config.yaml
model: "autoregressive pixel model"
dataset: "small charts drawn from random numbers"
train_examples: 203450
image_size: 16
horizontal_flip: false
levels_per_channel: 8
vocab_size: 513
arch: "transformer_decoder"
width: 192
layers: 7
norm: "rmsnorm"
norm_position: "pre"
activation: "star_relu"
mlp_ratio: 4
head_dim: 32
fused_qkv: false
bias: "none"
qk_norm: false
parallel_block: false
inner_norm: false
drop_path: 0.1
positions: "rope"
tie_embeddings: false
init: "torch_default"
residual_init: "none"
optimizer: "adamw"
lr: 0.0019
beta1: 0.9
beta2: 0.999
eps: 1e-08
grad_clip: 0.5
steps: 19600
batch_size: 128
epochs: 12.3
lr_schedule: "wsd"
decay_fraction: 0.3
final_lr_fraction: 0.05
warmup_steps: 3920
weight_decay: 0.1
Rows from block 3, named by matrix and row number. Rows with one number belong to one neuron. Each number is 128 + 24 x the weight over its row's rms, rounded and kept within 0 to 255. All counts start at 0. Numbers have three digits each. After the name is the row's rms in percent of the matrix's.
# fc1: MLP up (model.blocks.3.mlp.fc1.weight, 768x192), inputs 0-95
# fc2: MLP down (model.blocks.3.mlp.fc2.weight, 192x768, transposed), outputs 0-95
fc1.511 098:138162154133157135128127095126148122139129144157145138156162102159088117112106144122153107121116158091087104139150135131096145155102097101151144134148134142158136132109122117086128125149208145111167122112130125104125156119096122130133126149083145125097140126117107092114133121139117147134
fc1.512 099:126159136147129113131127071070123109130138149117104145081122103167122125107132123117154103088122121123139098151149114148157134120091149131130124136123150078094116125104129125142119119149132117115114115145130134087118149114122063168093164157121107161110080117088094152068125115137180150128
fc1.513 104:126143094092158103125113149097112165165157112118117148148079118124112138147121113148148133107149119113135112124133112112156176139128100151122107118139139107148129146152107189156076122158120116098159137164145124106161167133101122147127177121103138104127093114126159130105106147137093135134
fc1.514 102:114132209161137089096111117111140146100098156139137151116133087132142105079103123128161102133142136085121109092115136120156168154077117132129128099112122128151144115143110143124096071136108102139132113136164086130094109100076148123132109152115108153109117098118118107088064107115125143136
fc1.515 098:149121122150090117118120149123102104110127141132119134091129133122110139126137094119113129109104127119137142104181102124123091127106139108118084109123113123123170101155106141105166152160100121111054155058152159132154125102101133088066111109121098129158130157106115143093114134107086113134
fc1.516 099:126140130135107127136142106125119098185174142154115162137127110131141124158144122130107093128119109125138134143095168135110125136105093167135115132142083144127073142078165139140117083113120117106159183145112138157133165105087137159105133175138106147151128146132115126105153119147156089148
fc1.517 106:132114121125116116144161170114145123139087119117109147133163104159139101143138144157096106130126117117091184103149101190099103095117147152103129100144144096132147126123103116072118091140156134071103109105105168165144096179147128103160124148140097182131143102157140117146147093135100124099
fc1.518 110:096143137091071116114113087119170144134117177078072123109143099137121129116124137130120106127139084115094103146099127149116114129132145187122130147091160156086116110134111161143117153099118084119129148160134141132165096115116134122174118085129153120134106137142143152117125109138102133143
fc1.519 115:137139123160108127135150136117104140107106125112133141152155121140157105139087131117114136129113121121093104137099138152101148103097128137090108047123114123165149113102141182099118129115146161094093167118078117112171112161143129158100138118118146136157093126114128139081114103145155104157
fc1.520 092:113167098113072052143121172127142100093128158124138156125146168160155103167142122110159111119131117097152131089149166160134143134152136106098141136114152163093109139096133147128134091147150121107139135122125171098149135101157112152095169145102117113110090151177127115157125139102110123108
fc1.521 094:147172172139101106126121161083147124138088161114110122109116150137106144086136116111119085112142069151144118119087129130133131124050123108099129109115176138103119100102142139176096108146140112063119119121131104118122144182160109133134114138104126207114138180141132138148147116134112075097
fc1.522 095:118132177106104078158106101131098119108116151175133124101108120145150084121116111141135091106128117098132104154163142091133081125134159160133123102172149136158139146143142164159139107152161084095115166127152136128148098106133087113125132121108135162149123137168139141120105156123099113121
fc1.523 100:166124120130132144105123130138135143167123132107123143117133140091075110186139131168148164139121158118146206113089139114109166157111071167122137085140110120122130117134108095149111142156126114151137096123116106119175171108102072140119170083133122139129149117138116126133122106151089140090
fc1.524 086:106144096107095124116122127154121131067153121146132123070135136137142118144153093048118127152169113127137176147150112119136097111131123174119150129149124102136096098125121123111113147124126138125083136177115140127144116126101128155104132147131137113105124122107114104092124115188103120125
fc1.525 099:153123156175136101127149098122118155131093140147122132124101127088101109113142122154143119136149091108134149139088146158132151104105106120129151133131122132134104122134072082141110068138167137157115099147109129107142096147102105132139148146139142119141123146109146182119144116137122122136
fc1.526 104:135114128104146090114159145117137113104118138130078150127122111177098141126093073099125142093198164115137123138151138174094103154103125070116128131131134117151120146143099136128083127103108129089098135093131135135130169138115123126066144129110132116145122134129118167103136139198103121102
fc1.527 105:091145142155095098134109107075123136179135112153121171191124115134108140085100109087154111100096126128085128141122106141144126117122161124099138102138154165114160100146124110143130128164103136105102097155178096141151138128128161119078169095066131110125106147116149143117117113136123141073
fc1.528 096:130091166124108127166141127143183118107097138162144145150125167125128098142135147111100099119126159164127139129178119154107140095145163128091148132130144150124161123089171114103100089098153114160102087117140131150150119119147133142117126146083112154134146168109117104144138110149151147097
fc1.529 116:140134120098132131095150088141117173114130146164156120151145138180108136137113173141092069122162109132101118135122104129112138101119113149102099108173170096109135096109132149110076149137127112119077176123143118124135146148109110150101112126130142114148083145154115164118176100133117106108
fc1.530 101:141093128153132131172144127127129136131129113127125173137171112132151139158120130155168108109115114098110137149122183126121103132072124122081123116119115088134113111104113165159131130121167127128166148148142163097143112099074120114125151132137137145140097111159165102144131102174136153137
fc1.531 107:112129168154141100142160108106163104136138125112131153094190149101154121133131120123136102104127124109120112097149117161169121124105143093108113141140156155121096138136117111164120097100137092150134113147137122104103131091088096141154116160116085126109106064135131118149108118135155121131
fc1.532 100:134160140125119153133133111092109136155160139131113194108134155163144099146157184115140138138115136092110099095063099138105133128124094172126125113141121101124128117127162111104122115159115100150132094107107174120127119131172084157151110092101147127146125139146113156123107093150112123139
fc1.533 090:099140076124146124115156104130104156099154133137114124165185141187144174130116089099134129108128164130132118143128098110082143121147102101117130064142151105133148104108142121106119115176137138133123077120128134123108103084145117139147117150110125175126153153123126160122117115112139112103
fc1.534 098:163143154117155128147110106158094137150123167133162142125092135166114114130126127125149139111087080097070154130154114098082131115097119142101160137132132111109140123109111151136118152101129128123078127178074151158111124152158096173091158126075155124165107132156154128126140118131098149104
fc1.535 101:159128138106105091106126106134166141155114117136134177095092121167122105134096120174122094120151135106110122134112118147060140116133156140078110101132150150087132131159131132145097172130176108163144136153133138155124137137166110096124079116123117128138090147126127123099137131154145134143
fc1.536 088:162089110137153120141127143143142128130136113147113165112158119113141137106091166100162164140119135096145127044089163138118188151177144124137144119100139151127100121153110098155133141130187161155138113107176124130138167156123136133118093128117157102074110135102109132124105058180127122146
fc1.537 097:107103134102121145133128112164174104155098095124106140121139103131144118127082132150108106116132143114092138153168121118087129160115147168102135100144084114130200117138133107105154144143176121095103101163071107102111106109075148133107104135134115140155135126157141160098108120124132135134
fc1.538 106:152116138095122145128137073083116194163122156142136137160150121143141127123109169177117110133094136101124139161150144117109123147110172103115127119147123120174137080130140097086114112158118153160105167117139121113140183115102140126149134112152156143142099145125151105160134113105154127125
fc1.539 089:121128115131109123185123141131116102128179132147127145139105117158130129099124104124160151130124149150120126129125163076122146199141130126133093136163180123081086135164131128147122129088165125151116115144139152124143124086102118116123154140145153074105125126111138116108100118180105164138
fc1.540 100:114127129121127116170097158165104141158142174152117127123109164085107127166111138175103153098154135081119110112111122149114151134127064112120095125136134103197111126160137142108138111140113121106113108137108117135124119140098089182152098135151173115114125087096109130126133114132102119136
fc1.541 093:189190094111149144156154127155153127135125153141162140161110146127159114136127082100082143112124151101118137129107150162097112131074118170131134131162152117167104160136137218134133129169128126103134151151141075160108143128130168127146136119135196133138148111136110140111153133114079114159
fc1.542 100:121113083139052112150108138116127107137101115116168146133146121130103124088124159095150159093084153098122089132109137117145140158089123122113078107166155097130107150155155134144130190140121092169115107162118103135121159121128105167120089144109150114138097153116126144126159132122151097074
fc1.543 103:152126172126109099108166081129141117133164129157105147122119126155135082090138135100110149105139136117088125122153131114130140106118138153115141155143177119161143111103137129129112107140133109116117140158074143128085105133148143144143106161102115187144123121148136166125098113117148143131
fc1.544 095:173143104095122085137160150122162150141107192157129133168110166177153134157119069150147146118140139128149113084124124161134141103125163117087109114109168122106131103129115105114146124156135175121099100126127126124164129109162103126089169149100126109106124129099125137109120107115142165112
fc1.545 090:084127136172133144116173137099133182112127165149153196101168139133122138100143160145130115159019114100151095091113136130113116161117130120154111124173127096143108139166120120151108118144127175145133173141181138112162098126124136167130107154103138145103132134139124165136135106091109159118
fc1.546 094:143080150126135152117143112120167141134154137136133147155163165182119090091108163137168130150143123118116166123120161147076136141134139147107127132133134134103114097123136145135124161133101102126074091120112146152146141146162104123118113103151103149131104169129116136058119123166129110135
fc1.547 099:175138116090115160090137148117144150123131166121148148131110164144105144184121083139108096139135085089117164139097149140061123119108105118108116075107107129161118070128110104113103146175130087128140167114157159170137128133129136133126126141107106141167159165159122094126131126136098120121
fc1.548 101:115160150131088158128154129163133078080121132113125135107156153151097130148110146055161099145168152114131112123121106145113156117117079205140086116159116113126108179105122132146145129110123145097138104068079144130131105112150126155115143147118114119141120160152140204126113096178143146150
fc1.549 096:122126120107138152104108132104126097155150142135129134147159143134100101170110162051142138060172121089139092076134092151122143149122116135123092110101159110117133101124130114107113146138130125094108062097100124105112163131095104139139117185100151161127090140158143117126101116129115096104
fc1.550 098:141138192116120130133168153129179132156148144149103164151154161163106125126141128135121125135142082103150175129135123152118141107131104166102124088092109138136144097129123100087119139134139104122129128129112118112166156139089136086105105078135107140116116117136137107110097115127087183134
fc1.551 088:127158120144131150131131095121136127139121140127139137126125155113099092137128128133153097061208125123126141088130134153114142092109102114107130126115124122101128101140160108138145163154142119121099124147079072133131164097122108100135159126120149165148097099125152108096144088128118105083
fc1.552 113:157151114144128127078140146083145159144174134121147186141149111155129146122121115161153097118119121130095163110125110177094133158112138117109142111104120182114138125101128119116133120127175081101146143139131130131131109112145108128141137132099105134154167171113175122142073125143116155091
fc1.553 094:161148134134132046131137143156121116136100124128144152124125136145118129116128126097132135170086146017152110135120155169131131153136113138130151119106135146131143148165153133110158086154140131149116135181150126158128140102150130129098136139104106139132152128087123106087117083167107132121
fc1.554 088:118137173108194160065146144069114097146161131140137142161142136126149109119130098102128136110118162101125165108046162132115150124133102117138152142088142152130105122122063125134120153122168128117126169139113132105113158108134141168100144136107104080099126149126121134126125101145125136171
fc1.555 122:161147153143113101122188106128090124166131147135113149155116140124140129116137118106152104125114122089098135108095103162106109181099152121097129103102140158123122092102143180155133195154119125139141163148132091137180117099147131145132139138122148123139121099117170140088099109154090137081
fc1.556 109:149140215139134119160122149166139125177131140121118124091103123138135133108141118146100103137151137089162161126111158144081113155100120128120149125143145100126125123150121125123130149098156152170165141160111166128179154147143094106123117093141116135132129152116124140096101102163119138172
fc1.557 096:131120152141110093134127134090072114153098163145099140124163074160144141113104124159179083088126095120088137108136110115132091118088130127127120139138123125133115129128112137128103100165135161114143141105126123129124132145111050146111111169123101138133097126125174131122130092128169099112
fc1.558 101:182099151117147111174122156133179105155139145091114124093101156091121094100111112149151127131117127120102163107134104117094131161096126110094117092148131131134128146087130131144102122141110083121175127152110112143172116169122120128093139172142159138132130117098133119098103095139102143161
fc1.559 093:104118099104091125101154100144091107137141151092111139122152116160124137136113141085137092132094148112156152136104148125131116107151161145136067097110120144137117120140103103162150107115155154070082094120149124125132169154124170162106148126132109155173093121112138122090151091101167146131
fc1.560 104:144139136103156123177168180098163122150172135152119133095132120157100112129160112117107134131144131102128137145135143161047150134123109112142143143160118075128147137133099140135120121175064097132176136145142135131160131154149122153086158118138117127132154137103123146084096083146132122144
fc1.561 103:184135125126085134130163091159112092099136161134112151131138097136138130118104084124104138099138087145116154164144129141130161099091138123116119138099111139163120161134101147162108107118159108140065115136137139123144132140100076146099108150134116140139153134117158116133156064133114126112
fc1.562 093:097137098124146153155132084140109165139133153144089125153150160179101138064190138135115120106145179115110139120119111110122117077076134121121101113122126102138107118132120109118101154144143114140086119114091097123150137158141130143110133154123151165163164118168100157129089108114124161145
fc1.563 105:114168097083148150121173153131151162149127147141138134178138153178128116140185100142115129117144139125093157150080115132107133112134102116137115096104150110155130130122148138095119174149148095143131106123127141134148101178117144134112119130095097162143125160103124124128104062122112153120
fc1.564 102:164113113164106109104151089087149140102110130160125132102152148090093141072110107112135093138134127124155129144145136107124167129103162116139141067118126115148159097131116126157120090142091118154137123136137145069138078098159144110139153126146084117153129151161099111142099114189161125138
fc1.565 099:090159104154142097111120119090118107168156143123139139095106132095142134138113100136130137149148101083135118130077117143145126135118117114167125132110138142167121131146120146094091103171147125158150128170084124083115149127131163155074125134060143171122140136147150120129124082144138133153
fc1.566 095:169152140150114127165154105101119135118113188130104154150178105151080145115161119135115068123136157136134127118162122151127103142095146140108130120137166124165126117124135160150094144183125116123129143140102109121121153125168127132148143120129119112148093107148097134130104134132128097141
fc1.567 101:134096145112134160117149099160118099159142138114110114126147161130077082128148144128089126139137123103117156147097120141120125125097120101107118136157137159131113135097116116126100109131143122141130161128121123128120144153165110142056143177150106169135114146146109112139163086122143125160
fc1.568 097:144092104113144121167149139104143102137140139110087108118097171132116090155177147175121133121126128126103157148084126100087107123099147139107121143143143101115096090055122161107098117122170160114139089110112164131100148135132124153148163158137133127170114109101103126122129103164137157149
fc1.569 103:169081120081124135138160115117145126138117122144113137134134155136071131118161142107158085146113150098087150084140109121145131121084124103137110144146141124141087086129144136106127115109117111095159134130123076138122139106136131103166123120146145138173150132117104143076131114155089133113
fc1.570 109:149116166151088094121108104101117135098099140139126171094106121135155098128102119118150127069118105102094139110143163133110140116135141131119133087118160133153166138084084132133134105146184115159129121103105131095139117131131076107135152132106144174119101161161141128134107118130137124135
fc1.571 103:143093146132112103141130133132160089102135158172143141129077164132112139152077111149151125156144114125153151076154151125148095138088146116096135107142151166135128123111099082091126109119180139112137163117101142139167105091131121102137105138158148138158122133095131146114133118134125126100
fc1.572 098:146164144133132137187138177156131139143124160074151139125141160143157156111085110151130143123104071107112144128129132120100133131108151157134123108144092142151137138136102122114089141111187160112089116102105121154149107194126108117139084110123143093151100116126188132139134068148120133131
fc1.573 100:155107107121077126132120129148130121112129136123107131148134173109084126106123114155093087095130107138127148111139099115094118140092135106138117116165128093143100111103120101149085108181126118165095121134128113126116165084145085157071124132130095084168155119174125098145125116121114123096
fc1.574 113:156138133149166096120153120143114118108168151125123126149141136145113132144120128133153110092141095147108145134149138124153115129117152100105085084175157105132089140130159113136064093094104130123100120146095126114179108122144081173160183142121118104189101117104107135142125119135176136103
fc1.575 088:168123144089108153118145108129130080113123152123139175126092167122132094132115160156096153090102126119117188132160158104106110172129144106121112135149088122106107128131106159130115085113111121149131092147148082152120097117190123190114140105113110174161136121121148149109119136122119107050
fc1.576 091:130174135118147139122131090171189161144094168147152155131129174135170107153123098119141120147151081095132147148106132140149138115101119165113120103161134165094117124135123106138106186144150098146131156133143145145137099098086132120158108105142130093120118107099164149097153116157131110108
fc1.577 098:176129143132123103142100128072081119159178152142091141128096083139138116139133089162140114136118132085137110137097135123114096120113137137128137109129169121133169097128138168153123139079139143093113131136141106118117115126140144127080119103087137129149071132099141107139079070153097128153
fc2.511 100:122121096132152150096163142170112148169100077103118105128126154107157082137120118107110154142125082154163170128116092094114130097142144133118135141146074131111092142139130127151142127111086145147101118129125126138150080150126161117137116185157129142131109113125148137131123144123102141115
fc2.512 096:110069085132150158158149141135118151134123128148154095109117143124117146154139127127143081104131102123083162103183119107150118131123138117154135137103112140129115140132120086087092108079107110125099143133118120199172134113098135101188133080138118153157094097115139130149143107110090164147
fc2.513 105:109096169118125125124102116120110123126090117144170126075130137117102143120128141102104156121129118116099167184160130156132144145118107100162133090120137141102146132126153094115144133157132130124138116132104141117081090138116096130111104163157121137135133092127111122103143126115136138124
fc2.514 101:157131143178169132123110129150147168078122128116115142135113122124130106135105130119136159146140134122126156139184143133128116103106126116121138092205105126119131132172138146152134138135155093153091103139115122145110150174090129089112124158123125070153125141136124121137161130122147162166
fc2.515 098:145124149150109103102111169142153102158111159152184112170120077104143142121144155103108148125122158127134093128134121086154160135112127203102121123125171143101160153127165177116134118142112139170156074148145139123147111136135105116175151114115127103135106115100107150096112138126144159112
fc2.516 099:122188140107140124140128200114140113123113161129139132147120136111140117149102111105146138123120126109140121098144075123133136165134135127148128125134207097164152132171136135097126160158144158106146093114116146113141121134171107123161147078116143146101121153121124148140069139133116089127
fc2.517 103:122132173110142152190120113120144125097124115126104166119151141108149132144147143144097153147117122106093129095127145112137134089122160139123131185131084106180148156095128176105119136175108138109159133116100038143131067139144153120119120127152076112128084105130123142177125129110164080108
fc2.518 104:088152129102129157069144131154147143127101119110090113070092164135123099169145110143116137144123128112112134146113130147147124132143126175131129130128112138124172114128152142093129123104164126136127169124134144139148068092157141130173166105109100101144140107157135152132096113126127158132
fc2.519 110:119129154099129160110144119133118131139098164146145165143110144156120099119140103146147103135125130128150145127146096075102100155100113094190140108164116110130120100157156154143114106107101099213146128131171088101099142148158117151087124160112136127144171133151137130127110146131106108087
fc2.520 095:136118124123130150096125078123157169159100124079138114154176118155144113115141138123088114147141142167086133154105120105149121108096122114067128102104116122165117164103085095143086136109095097135077144118100111160112176133141099118130113088114102162159125121128147118084139116105142149117
fc2.521 097:121134169076137109112107140114099140146101154134102126144093183095151116100142125107143162131127118160101119063138115105146153119092139107104125159122129138180123139104088070134140131143103139141101122127131155092146141119133154090111197097111111110124117109118136120123141166131110132112
fc2.522 097:134113115098151123074138109158142129134119076094104080142105156107114117136140136093122167127105117120130132126105134155128163149106126119092133106090109151143120133109088144126169139150117126159164076151142142164129150161136160145149137131155150075133097096086134123123142093131097141139
fc2.523 101:123084107122098111202150159103103134128145093128122138120147133117158116159163130137112138114142095187160120108126097148125095109166132106168124133140142137124135120125166156102124111153118102140102176133099119093106073155120135139120116193165097112123089130117122132110132082132161099142
fc2.524 088:149074099112137146142090058110115148121136077114135114158116135136115164115121173152086132112113161104112118140125167111101141159117125104143122125120198134148136151139132130152127152133149113150187169117121132141142150150147116097135158126171155121143135088169126100173130170117124109105
fc2.525 100:131132123122119110190128161156102113115098141119154154088142136134161124133124117134129093111124168117107097126117090120139110124139113098127132184088128086113145080116159122087139130098121118107135127111167125161084084130104092146112094160101167116132176156141115108170138113121100133108
fc2.526 100:102143143100117086135097179149112110105143138149172130137121102116148131125100130088154130153135085118125147134107131107144143139141124100134130115101099135157103066152157159152142173119110151131116127101104114124146133093108129117138144120120117111099116151113090149132142170130179151110
fc2.527 103:137110124121135119163098145125163114123129114131113121113116102163119173136135170118124129145121130085134075125138090096108096168155142122133118137162129084135096139166088164093124118111097154164111149155137109176053089117135141142090143129136166140138098114151131145146119110140092137170
fc2.528 099:102149137155163137110123134143144153134119113131097138153132096165132125137130127150126155096109082130072156116090140127145127143143123154149116093148138140103133133157071118114154128113096179131106139141102133145156116065168131151115158121167138130077112115122087146150130159117105130110
fc2.529 109:114125124160169146118132165125115155142129120135127104104128164159146135172144140118102169121124114092104101167109137162097099119121107123122161169139117104136156138147127101107172123123142091145136107131117078119122152109159121124139123119162126152131097121131169135175157174102139142211
fc2.530 105:186164134158148123076140141145143133169122113146133170113147101149112101173140146150140114113113083139118204133077119084127131125143137151119158100136112139132196120124133130136167133094140134122158108126122133123104131149147133112146166079140153115088118121128149161139183148112112089107
fc2.531 108:131086092184064151089099112119100124143123138154187127149113110191106109129133117147119142099131134144151126150117125138115113156136101130135089112083082132140140113179125175110106142109141148142107100115163158118115115110155097185097153136144097135127150179148110130161103143124140126112
fc2.532 099:102128136192142078168137127132086148128151129152134144098144144108092125141124106119129147123147089108128154153150091096148145136120117084142112096124105141140089142130124155163118182086155165121122124131112100150150129095107153139122113104094115152118172134120086126091159160140120174122
fc2.533 092:157134149135108125161133158136159155136166117140163083116099150127142177127110103154158135155147118128112106098161132141123132132183139124101121162180186118157073111153119114126146141121106115136117102133106132100115175125131152108138152098137129063144103119121162128095136161146149157160
fc2.534 100:072102117137112125121139147080184109134153074093082114134152130123103145139112141157127095157145163123159100084138117131181137102156151125162125140154138140168114121144131126119125097148120084106125132080178155101128156115136120130145113124134099135123158136122114102131086104138164145158
fc2.535 097:148133097150142117131133144163144146123085111094138093155173123117186150118128091127182137131129134124148113077097144121167140167122125120136127109111129150146136123113188127151131141134151146135148114104115164135152099178097131137148112116084155098144122090120182126120151106124152104157
fc2.536 093:143142181089101152120124138076125135121134135143111134141127159137105137136146116147100130127137095140133162184167092151123104103120101141113093136155099086124133124070183153069143128131086076132121135124147140138159085077130144100105139128108112152121127112193098118119109190117134142088
fc2.537 098:096157118143129121154115108160088120111084101151147131123094125160162083119121098085138134124134137115157119160109156178091115158149133089179127124117142114096104100126155125146138112125112142140128095147158147130137137151104114145112126162127159189113142096119107130115155166147143135137
fc2.538 101:119085101139113159158104157163123118094124084151122114089107110112134126117136137092117162121133067148116113119125140150122091115084106151116128116163139142138146173098098147149120140120126103109138110107143092129101053119144090122145110130118120135144151129108134134128100126146124139092
fc2.539 093:089180134151148136114145133115113128133091160138116103127146171149130175145145147153138102135151074134061132131120157157110119086104115120127154127113092160173164125101141113126118130160096088104152145147134131120121149142144139106147142109104094177134127157131113125127142142135142097119
fc2.540 104:126127117084099106142103128126112132140087154141110106138094173157083131146167104164155113117139143117118085137125126146148115123137160109131118118129067148101134135144078133110168129124110096140090122132083177114120160145160101161145149152132117149135159128130119173108145172125093113188
fc2.541 100:119120124151141081130077127086130118121152118172120151113142094131166077100133157087182133108127120131155086121130148105129121155137110134140136136140148133090116107144113076125123115113097143150145099114138151109142122098145091117152108126105074129112097106105118107121124090129196125138
fc2.542 099:117126118155113136132159146070142103091150114137167132096105111137132076140077152150178114136134139106137143152127119156130123118150126138118113097114120181100133141143146110073157066142114104131145138121116093122140083115135133131107114113167103132141167114131160140101126111125128161111
fc2.543 103:108094105130143120143094164110111125138091121116165119148122148147142158178122154119158127122128150097162142117122099126138108161143133139145107111141164115129098114144177109121110121139064161119133112115188108139119152162134112157118161142132124116141116150117162151097083079148145117169
fc2.544 099:071137103133121108141156117149106159146136067154112121108168104137128099123153129133101158101119161107124105159142135161101132125142148162148126146145082128108145139115112088146120096133107141144122130122113133118146132159146133099133097170130165105158173073164138126146122178125149146139
fc2.545 089:128116123113100112125126115141183141092108122140139155165076095103160095099135140121129116130122157184088124139097114109129134122172114135133107148108089154106119131097172120117135099147128112120161113150141111129119149133130150124141140073138107108108108186141150153110122140095119107139
fc2.546 095:187138125114140084180139150116131137119129095154124137134097113130160186154113113143143130099129161119138126133129138150183136172166114157144118162128174115154120122118120130109114070133104140138115184117146137104160110163109130115107085187165121138129168111140122149151087146110149148128
fc2.547 098:122116132143169097133109105098099129127125076120143130121163095130107098081106156118122182159123196121101079112177120142113138149136157139134119170141149109152132140178123107116144111110127166165110101111143132126079113106158117156088113122133151118120134138171130120150098146153133121113
fc2.548 098:145074112142142140170084130111113169126123100153125104129101123114139124091098145146116187124123086134128128136136151134110147166098159074099088135117142130133157103112117133153147137139137116158101173125141072128115087149104073114159116119124134150127135108100125116155154158108144139072
fc2.549 097:087188128151103163140144137130087137124107117120162121135042108104078058105143151155160127126150130135125125122162174125148126130131128128125125115149167068158181120135130115125126114134164109129168128127153145134159124120151160115151179129140129120140145136124130125070141108144157139081
fc2.550 097:141143143106105154129142109133112107114122147109128114143107140101130104112148119176136134129118137072134143113090123109113158163104104106157114131173139107131121119145105147148112121145125187149156119115135143065094125154137151179144128187155141121093140136133143147125124117141149123089
fc2.551 084:131118118095132115124144153152150116135124144135101087172130109136162186094137073135114135188074119133119084171128141105118114106150146110152127095139136143137106135130099117105107124124125119135174129127133128080171091166149180111145126119165105136142143142121117138162122159154127134169
fc2.552 110:130119148110115166141173115113141125132138107117125164109141146125163090135090126115118175136115191129152140116119129144108168119150160134141126132157106158128137126187152168103156188157095156112136114137153152102102120145158130141132130177136116116095161155156143147124073164140105098118
fc2.553 090:129097124123113158127146130109148114096138142111114152145153099115188121132122137142097153120110131199105144104144156109133120116149146148125115124155115137093104147085108150145121147092110174137135114114106165108121134133120128100169106111140155141137107138141154116160130186131197128127
fc2.554 099:170137123119087095171141136149168116102097150139126134131134100121127069145144149098136148134132123119140108137205108098112122112160116144109117076148105125112143126148165098133135137119100148125112115110156132126139117191122111127142107093145144186147082135090178137153116091115121141076
fc2.555 112:115129107147139167137120171133133147150097093144117118160160122163140129106142100138116166136125171132133109112140148151147134101129116078140125123134140130141148138136152113147137168079102140161100084113121163139078116139181156114160130140122098061120116142126100113103125116114072082139
fc2.556 105:082124177140147150124126121081070157144155133141137128158153080144120176114175112162117101133129144105144122162112094131105134144178127168084109159116112142114112128076133111089137146126087123173096141138116142122109114155158143123115122156124092160140137155152114094142148147139123135107
fc2.557 099:072163145111107115133125119162156110131110160133092133110148126178155084147146110123145148117127071133155129149103130160101135108149132160186134152109114113117134141116113108099125107112069157152106127118139139157145093085165096121084098164111130098118152095087106132126117159111149122091
fc2.558 104:142154074138105161142116161104122116121128110138071131155149132166134095126143064116112090116114127150178109187141113130121141065110106144118124156095158121162155119108126066102108158118122111126107127138125145152142107133161102141143160117163126114109149153146110138170151121103142143089
fc2.559 093:141138154124143107064174156123111138127108110140108142065161096115150143149131102165123182136120163126140099116137092131149162109110145063198139111121142110137115091121159145101123113151129158095100148155128114132167130082145130093104111079143183094158138130144130144109123115116129100183
fc2.560 100:097131136116130149101119128132110119108105131143118135119136177102119140110097093136130138143121125128108147153146084152118137093115149110105164120094128135142163146073087138085154131149173105132125114117152075121083128124106155102144093136135122132091162105168106149131135122145168116153
fc2.561 107:119082091117147101136110148060095136113165148094133094122091124138083080172156153153126120119129110140140113136158124130147139096133150135088108187136127158133099143111159115091088161122114153137119140136118117119128107111135130105123096143148117106171088122160128137095125118128167130140
fc2.562 094:098122175131113166147150173113108092125106128127123122118165088116182111171138130132125150136130127097150144159128089139132122184156139129145108137150117088088133151118129180145126079134091142122138134100141119121136084114123103152136129184167122118138110153115135137137112107120156085108
fc2.563 106:111109107130121127135101122131165133130142110099162106104082095130150083097110109096200149135132177117073048106147128129149141127149141134089113109155160114086129157091143147138089154141136168149132113118111144105104179120168116115129137105114133153118116151120140115131169123131149110138
fc2.564 100:119125178077131120095143139119136122082109113088121110119140149142142193158138112116130154127122130086129089100083151101125175084105119164157148129111107131109104102143168106098122118134094152127119144108149134133121119152102154162157068128105135151116128146117181130139190107112126109096
fc2.565 098:146099131123107089137144134120120145117123098090104157073113150110184136088135107130117145135132131133125114112093136152146089141074100102124115095140120111148108119117149122146115099108148100108137131116131122179108111117178142046123135133132118104105141141145092107171145115108154147113
fc2.566 099:112137129132130095117108164106176130166115123132130103121116119106153145117124110115155146116134166083179122146120135155117139101164130104100109123123094110112140162157113118104115087115097112157131120105127120114143094145143123118060130161154147125110161179103133102160119146129113084112
fc2.567 100:159114173117095145114132163133182134121110134143123147119134080134155134161099148103138152138131137110150123104096132105149166125141151164128146111137095158152169156195123139129118123100098189098110110137118129132151164150138163084140143145127146121148128110110152133143117177141106151139
fc2.568 100:131147168142112112084159104118116118124133098158185154124154119115134142125099103112156128128141096132135130114114156140138107135164125150156139092141125156137162135152089097146138120176125091117125139130091066093182100153118132133099155104118123121126087106135161142132134148125126093098
fc2.569 093:136126094158112118148112124112169112144149148103083108077134112100128079148142145136161175148143133137106116113114087122126147122180136098179122145099124102155139123167150134142131127132176157084129103133120152166121153112122152140133141161158123075126118121076165145128143100122117118137
fc2.570 101:115124115134162116132114097167134089124119176158157166122115154087126102133142103097127106122104090121125154138132127136097128128201100123150118187106132101114116112108134121150115145179111110150125126148159091159137111112170139137105128060086134095112144155145127144077158107118165095100
fc2.571 099:087109133129142185091143102127120140107076130148132129088104132146165101139107136156146129147130124123095086160085115153090136152142129093153119125101146067107120133125138095099113134145132144135153155125094126141107084156120130126139107148128110100130128086098141119143154142105086109091
fc2.572 099:140118121155154098043139105113145115122162073124114098122103145151078021163122131135109130124116142122156117131113113153111120086117134107158146138094116187146158130120105108128160142124093143113123116135136124123133176086124128113102128143145121110130175142108134127142172146096129154124
fc2.573 102:125098139170129138110109140147110120151148122133092120158132099165126074170157149123130165126110117116139168178124133158128148142136092103143123109173135132101121119133174158164124103113144114154137109123125075152142104088121145114125096154146094129120119124133158140135097135117121126159
fc2.574 110:105131153133135138157131128111112142111106112159157135105128134172127131163134110148157106114124123184102186164137095140134114121125124126113134135124083084104122119112129146102144088085105092177135113124150109150121127109145174161163145131111148145157112189165111156123145164130169094107
fc2.575 088:139093097158106109118164165088097159138124129136149142136185126142136132128126138130168120142138131176128064135119098151181129084146107133148134122132147113148162121169172078123126109116140121149133147101111139100092117157124109123118128134161122134125101139120171149145117105139157111128
fc2.576 091:163112178157146109141144140171062119128128117145104150107137085138095124135134109147130154141138132137121145103103108091090170132128157154161125118113151139111102097129109145086133115128100139143082143163128143144106143127159132109097137138146153125122131170150091140151132146157090129149
fc2.577 104:121088076137130092083120079149145118136128120134116135155072123104113119069125156141174121140147141137136114104133166121122113115182148082104128154141173129125129152139123139122124145111143130132106135122085157143141140133110137128135176092130162143133152127120129115093128119129104137085